Weights of a small masked image model: batches of 256.
Rows from block 3 of the encoder of a small masked image model, named by matrix and row number. Rows with one number within an expert belong to one neuron, the router's apart. Each number is 200 + 30 x the weight over its row's rms, rounded and kept within 0 to 999. All counts start at 0.
Before each expert's rows are labels from the 100 images, of 14848, where the router gives the expert most weight on average: "responds to" is what is common among them; "patch colour" is the nearest of a few named colours to the mean colour under the peak. Only what is clearly more common there than usual is listed. The data: made-up ball-and-stick molecule models.
# router: router (encoder.blocks.3.mlp.router.weight, 8x256, trained with AdamW), inputs 128-255
# up: expert up (encoder.blocks.3.mlp.up, 8x128x256), inputs 128-255
# down: expert down (encoder.blocks.3.mlp.down, 8x256x128, transposed), outputs 128-255

# expert 6
responds to: dark backdrop; small balls on sticks
patch colour: black
router.6,224,238,243,252,197,204,153,224,208,131,176,256,200,198,198,185,162,193,227,193,181,170,217,262,227,155,136,168,234,235,212,223,156,196,224,164,255,192,233,192,224,217,168,234,220,216,174,174,183,202,242,207,206,218,123,212,234,205,165,219,224,179,187,206,201,211,140,158,165,227,215,188,157,142,172,219,193,208,215,193,190,214,201,223,202,215,206,167,153,203,284,203,185,148,159,155,270,204,211,223,189,227,210,211,220,231,174,211,198,263,164,207,179,144,183,190,232,243,227,215,202,208,186,205,208,208,154,149
up.2,249,244,224,164,200,210,184,211,213,191,251,211,179,210,223,191,206,219,219,184,197,166,195,225,182,203,176,188,219,201,209,204,192,176,240,174,165,187,213,160,217,199,159,164,154,188,271,215,204,216,218,158,173,172,192,197,129,174,227,221,196,221,228,136,182,265,236,142,174,182,197,221,186,212,214,236,192,198,229,174,206,188,234,214,220,218,217,171,223,183,175,237,235,154,218,200,203,160,210,201,206,207,199,220,213,156,220,240,178,198,146,202,178,141,181,224,212,191,198,239,209,249,196,214,157,188,251,217
down.2,183,175,218,185,175,203,204,160,209,163,228,197,203,277,180,221,203,223,223,188,186,172,199,192,187,175,210,216,147,168,220,176,169,237,212,195,225,206,192,170,201,159,200,196,228,149,176,214,159,226,156,202,204,206,198,190,227,123,175,200,197,239,215,180,185,265,210,233,222,172,211,141,134,198,258,193,247,210,227,212,213,114,179,190,213,208,195,195,247,192,192,163,190,156,161,254,187,160,164,267,178,231,168,255,292,230,158,161,209,131,143,212,200,182,253,199,255,165,231,182,199,190,234,254,195,202,160,212

# expert 2
responds to: small balls on sticks; balls: three
patch colour: white
router.2,219,209,170,261,205,178,191,220,206,154,166,168,211,251,239,250,207,172,242,197,203,190,198,227,193,181,204,199,196,191,194,237,214,204,221,232,196,254,181,171,183,175,180,277,193,182,201,193,202,214,213,180,221,221,226,133,205,215,220,206,225,171,211,204,220,256,223,225,172,207,258,167,219,200,225,163,233,167,210,172,179,187,225,216,193,198,182,238,194,216,229,191,209,157,248,197,212,215,231,233,237,159,212,171,146,153,161,296,189,166,171,211,215,181,202,195,182,226,196,191,168,219,173,266,216,174,228,140
up.2,176,169,233,186,211,230,198,210,180,218,250,173,178,189,215,165,202,221,236,186,179,223,172,184,201,192,201,188,200,230,189,160,234,257,142,238,147,222,216,163,243,187,206,202,174,238,212,165,164,202,192,198,212,146,167,239,183,183,203,178,162,202,240,180,188,222,214,188,246,197,227,154,227,169,164,180,249,139,216,169,226,208,154,235,220,204,214,178,242,213,193,218,247,233,209,189,194,118,158,255,217,181,167,196,206,198,219,202,215,203,179,163,246,205,181,212,147,237,160,209,200,241,229,232,223,184,180,233
down.2,171,163,228,220,216,191,201,249,158,245,267,221,240,175,200,180,196,222,212,176,215,191,176,187,244,252,214,250,181,225,239,175,220,214,140,267,202,210,220,193,221,162,187,198,139,223,185,155,139,161,232,178,173,197,198,245,160,219,159,176,241,170,194,233,216,198,194,201,214,211,198,183,264,160,201,209,153,188,162,171,198,182,178,198,216,211,184,249,230,195,177,205,233,225,202,242,229,191,182,236,197,166,138,179,172,204,231,179,219,289,206,154,204,203,179,160,195,221,196,187,221,184,198,236,184,186,181,199

# expert 0
responds to: dark backdrop; balls: three
patch colour: black
router.0,210,216,128,211,210,207,178,202,205,121,193,225,247,268,195,225,190,220,182,192,194,239,259,235,196,167,194,176,202,203,159,137,188,283,195,202,191,173,145,74,178,180,198,204,214,183,184,234,228,226,237,240,193,193,226,220,253,254,227,197,237,199,195,222,118,231,175,209,173,196,250,169,178,192,210,159,195,223,200,191,238,250,283,209,210,158,173,167,205,248,241,182,185,205,204,224,190,191,126,235,216,232,224,173,175,195,195,193,201,248,186,255,196,184,197,197,222,259,225,227,176,178,196,214,201,217,207,144
up.2,201,169,180,191,184,265,210,227,238,200,213,215,255,219,166,210,182,184,228,249,211,183,179,191,210,184,245,253,198,201,212,190,166,199,186,224,160,220,200,232,189,242,213,159,256,155,150,256,206,180,204,190,217,192,169,199,194,184,192,189,235,185,187,177,205,222,184,246,207,211,188,146,188,219,215,237,213,145,158,229,176,202,249,250,231,235,205,262,176,232,245,214,209,201,203,229,154,223,200,246,174,178,162,210,181,168,179,201,211,178,177,184,184,185,239,173,193,241,258,166,244,210,219,220,261,220,229,167
down.2,233,211,220,170,130,188,221,182,171,215,167,181,202,164,188,165,175,170,211,115,217,198,237,198,195,197,163,123,202,212,168,220,187,173,220,155,215,183,191,155,224,206,159,245,166,171,188,160,249,193,198,221,202,246,226,205,229,220,226,162,210,226,182,182,222,200,182,207,224,178,206,178,218,210,204,190,209,255,175,183,202,193,184,211,197,120,195,154,228,157,152,191,208,226,217,212,257,158,148,191,229,183,192,163,230,196,218,232,226,220,207,208,253,200,148,211,231,184,167,265,184,159,231,209,185,176,228,227

# expert 5
responds to: space-filling; dark backdrop; branched
patch colour: brown
router.5,125,127,187,169,237,174,178,140,211,209,203,225,222,210,198,178,226,274,240,273,170,165,164,217,207,220,217,183,188,90,178,152,132,250,226,196,195,204,176,233,169,228,214,208,135,245,245,197,181,174,204,209,218,212,163,283,229,210,201,207,209,216,215,194,191,176,167,222,256,193,193,190,194,201,258,232,163,174,167,190,223,212,151,192,161,187,196,187,218,178,211,251,197,283,242,260,155,183,237,191,215,244,205,197,205,197,233,169,164,173,239,219,252,160,201,176,216,135,198,189,180,165,172,180,207,218,209,210
up.2,177,219,197,178,186,146,224,177,203,175,201,172,254,211,253,260,198,231,175,187,216,143,220,173,155,202,221,163,173,199,174,171,250,244,224,227,224,164,141,193,240,243,235,212,204,138,228,219,205,216,186,264,255,229,131,209,161,187,247,200,214,202,174,188,192,200,240,200,207,196,188,173,214,204,152,254,168,168,195,173,208,151,176,222,222,143,174,176,183,224,193,168,176,236,162,205,182,181,179,185,171,253,230,198,203,194,218,203,177,152,210,192,204,184,269,179,221,162,201,157,237,159,139,213,185,183,200,239
down.2,224,201,180,238,202,191,191,226,185,208,222,184,141,200,137,167,259,185,182,177,238,195,187,236,177,234,164,234,180,270,228,190,140,217,162,270,203,264,208,216,223,201,179,195,219,220,155,159,179,216,179,165,206,210,201,211,206,183,218,179,172,196,182,258,176,238,213,192,201,203,211,213,202,186,218,169,154,219,192,161,181,240,198,216,254,264,168,218,213,220,183,209,200,233,228,251,167,231,155,220,183,174,164,247,203,204,192,201,245,226,191,202,160,165,243,189,164,185,223,213,136,229,173,158,153,175,159,256

# expert 7
responds to: small balls on sticks; balls: three
patch colour: white
router.7,194,195,93,250,192,220,163,219,198,172,163,177,254,249,218,233,212,211,210,170,218,227,256,216,181,217,216,190,170,215,179,104,188,194,230,212,172,223,148,99,175,189,194,265,181,185,184,233,214,223,187,255,220,196,225,143,239,286,218,187,218,191,198,204,189,213,190,252,178,246,270,198,189,215,244,169,202,189,196,154,253,249,262,210,190,169,181,197,211,222,218,193,192,220,215,245,161,179,160,252,195,192,203,186,177,217,172,254,204,229,195,244,238,179,232,238,175,226,219,232,183,196,183,223,199,206,218,161
up.2,202,233,172,194,246,194,214,172,251,186,218,183,180,185,210,260,230,197,223,156,164,188,213,269,192,243,210,229,230,217,158,213,179,208,260,201,207,206,184,218,183,194,204,233,226,161,156,207,158,233,216,230,185,210,212,174,152,222,181,220,234,216,246,210,172,235,206,199,217,208,146,182,214,193,192,175,173,147,184,209,194,223,202,182,200,212,185,224,185,256,176,215,269,162,168,216,205,178,184,185,229,144,200,225,169,190,221,242,160,159,146,239,245,190,190,184,215,226,212,197,177,152,138,201,264,127,213,204
down.2,204,165,189,235,214,129,191,274,209,192,197,222,206,174,227,182,146,245,247,161,229,195,248,147,227,171,201,149,207,226,252,259,206,188,187,153,177,168,201,250,197,227,214,185,179,199,186,232,175,189,219,172,201,226,226,192,254,224,185,219,141,250,215,154,131,169,196,234,199,184,174,261,201,176,201,179,188,239,262,142,254,182,210,189,214,224,169,192,237,200,183,170,194,183,176,167,173,205,191,241,229,269,207,238,233,227,189,183,212,232,238,219,183,225,177,231,195,140,155,223,214,210,254,148,146,241,219,195

# expert 4
responds to: branched; balls: twelve
patch colour: pink; grey
router.4,197,225,204,164,217,232,150,205,180,239,227,186,183,160,223,210,202,220,135,156,243,272,197,171,213,195,233,221,215,224,246,232,243,215,192,173,211,161,248,242,201,152,235,146,193,211,257,177,233,196,182,191,177,149,161,206,188,191,142,131,188,176,163,235,188,156,242,157,212,182,228,195,231,181,205,169,218,221,162,266,170,159,197,203,214,168,249,195,171,220,165,190,187,242,203,212,227,207,190,176,198,154,234,215,204,185,269,220,251,214,160,268,202,217,183,217,171,169,157,195,208,257,204,187,213,156,236,238
up.2,241,219,207,212,209,227,195,214,199,182,250,168,201,204,166,211,171,194,201,199,235,229,201,216,228,243,217,238,204,166,189,214,223,231,197,211,187,163,234,254,193,242,189,166,242,176,198,253,195,243,188,169,189,188,207,215,189,205,230,159,234,139,229,227,185,232,221,170,217,148,198,209,196,197,164,260,222,214,219,232,151,285,200,263,192,175,208,199,227,239,226,225,166,219,235,223,126,206,230,198,229,207,206,195,217,184,218,157,200,235,187,209,177,241,194,135,224,203,203,204,170,204,142,214,197,177,210,195
down.2,233,184,159,163,220,197,216,177,198,197,170,183,192,225,220,216,178,219,183,208,173,221,249,217,224,195,213,237,221,183,192,242,190,168,209,192,177,167,205,218,183,160,195,181,212,229,155,207,210,169,190,204,185,203,206,132,241,194,188,192,191,193,165,231,188,198,178,202,210,113,206,213,222,212,187,178,200,154,180,238,219,232,232,173,194,215,205,259,177,211,218,238,223,189,177,183,261,164,168,181,177,185,166,244,181,175,238,220,255,237,221,182,228,170,281,279,205,200,240,198,141,177,207,185,218,179,199,188

# expert 3
responds to: balls and sticks
patch colour: pink
router.3,239,203,162,202,156,203,253,184,205,236,211,145,172,178,264,194,188,179,147,186,205,249,216,166,150,219,219,202,169,231,221,234,266,161,204,246,159,233,204,228,211,214,236,249,206,181,193,222,201,198,155,202,243,181,189,205,166,153,202,206,164,216,246,172,194,169,233,235,177,170,185,230,152,217,175,197,243,228,219,268,170,178,185,219,258,166,231,199,213,180,151,188,219,205,211,208,162,227,186,216,170,165,192,204,217,167,188,214,223,223,195,168,183,246,233,212,196,182,201,184,230,240,192,220,159,212,248,251
up.2,210,211,136,249,207,193,210,222,278,191,235,191,116,180,199,215,218,215,200,158,229,168,169,247,165,171,182,234,171,249,300,238,258,185,223,208,239,177,185,175,211,162,218,222,187,164,194,186,214,268,206,162,200,222,230,179,209,192,241,204,229,163,190,203,220,224,275,214,167,203,206,226,208,165,242,210,209,188,213,200,130,162,164,185,224,245,241,145,218,184,209,212,175,207,213,180,207,226,203,214,208,249,240,178,190,246,182,206,174,210,182,191,244,194,150,194,177,221,275,201,238,224,173,152,250,247,190,240
down.2,215,208,205,220,170,209,170,223,201,163,287,192,210,232,249,189,182,246,164,238,220,207,231,167,199,213,176,188,221,204,221,234,189,175,208,189,210,204,169,222,185,235,223,184,228,214,184,229,193,170,179,250,193,192,216,212,168,177,240,182,197,158,245,155,178,240,159,235,206,196,164,193,238,141,204,210,192,185,260,179,215,218,230,189,152,243,169,177,242,257,206,131,178,236,124,160,198,221,178,267,215,267,194,177,250,166,189,208,210,174,234,207,218,131,215,154,191,213,205,229,137,152,186,191,212,190,179,168

# expert 1
responds to: dark backdrop; small balls on sticks; balls: eleven
patch colour: black; brown
router.1,196,186,264,166,192,206,252,204,190,205,181,180,207,210,183,178,197,128,218,195,196,177,186,191,211,175,217,183,240,229,142,206,210,216,212,208,203,196,192,216,205,194,175,115,199,211,204,177,165,152,206,218,155,225,269,181,167,196,228,179,183,196,183,161,212,214,154,153,213,221,202,208,264,223,194,180,195,157,207,228,231,213,210,223,201,211,207,189,207,182,203,180,230,189,212,162,223,171,192,207,205,175,158,200,213,214,190,163,247,192,254,134,208,229,124,180,255,210,238,215,186,188,202,170,183,218,194,220
up.2,200,289,166,155,181,235,226,161,187,182,249,209,230,226,157,190,193,199,243,150,210,260,213,197,179,219,199,211,223,183,184,168,216,197,160,242,162,218,201,138,205,168,203,147,177,157,199,183,230,196,173,253,201,205,199,170,263,219,188,180,148,193,232,198,203,166,196,182,210,209,160,191,192,250,180,187,153,176,214,307,216,181,252,222,153,182,177,160,208,235,244,177,237,207,203,178,177,230,213,271,204,224,163,137,182,180,176,216,189,170,207,225,229,200,191,186,184,231,201,193,180,232,223,214,213,184,209,171
down.2,288,176,168,262,208,134,174,185,182,207,216,209,224,173,235,282,173,223,209,203,196,189,171,225,210,217,164,214,159,222,196,238,233,152,236,175,283,184,238,191,200,248,181,208,233,198,167,161,245,181,225,182,195,235,224,153,234,201,185,226,195,230,183,183,216,212,187,220,173,199,217,170,176,207,174,212,174,200,175,189,177,149,124,219,241,190,206,179,205,179,223,216,219,211,198,226,208,205,219,187,168,182,216,210,197,164,237,180,236,195,173,179,133,257,206,237,230,194,188,199,247,217,199,229,127,165,209,217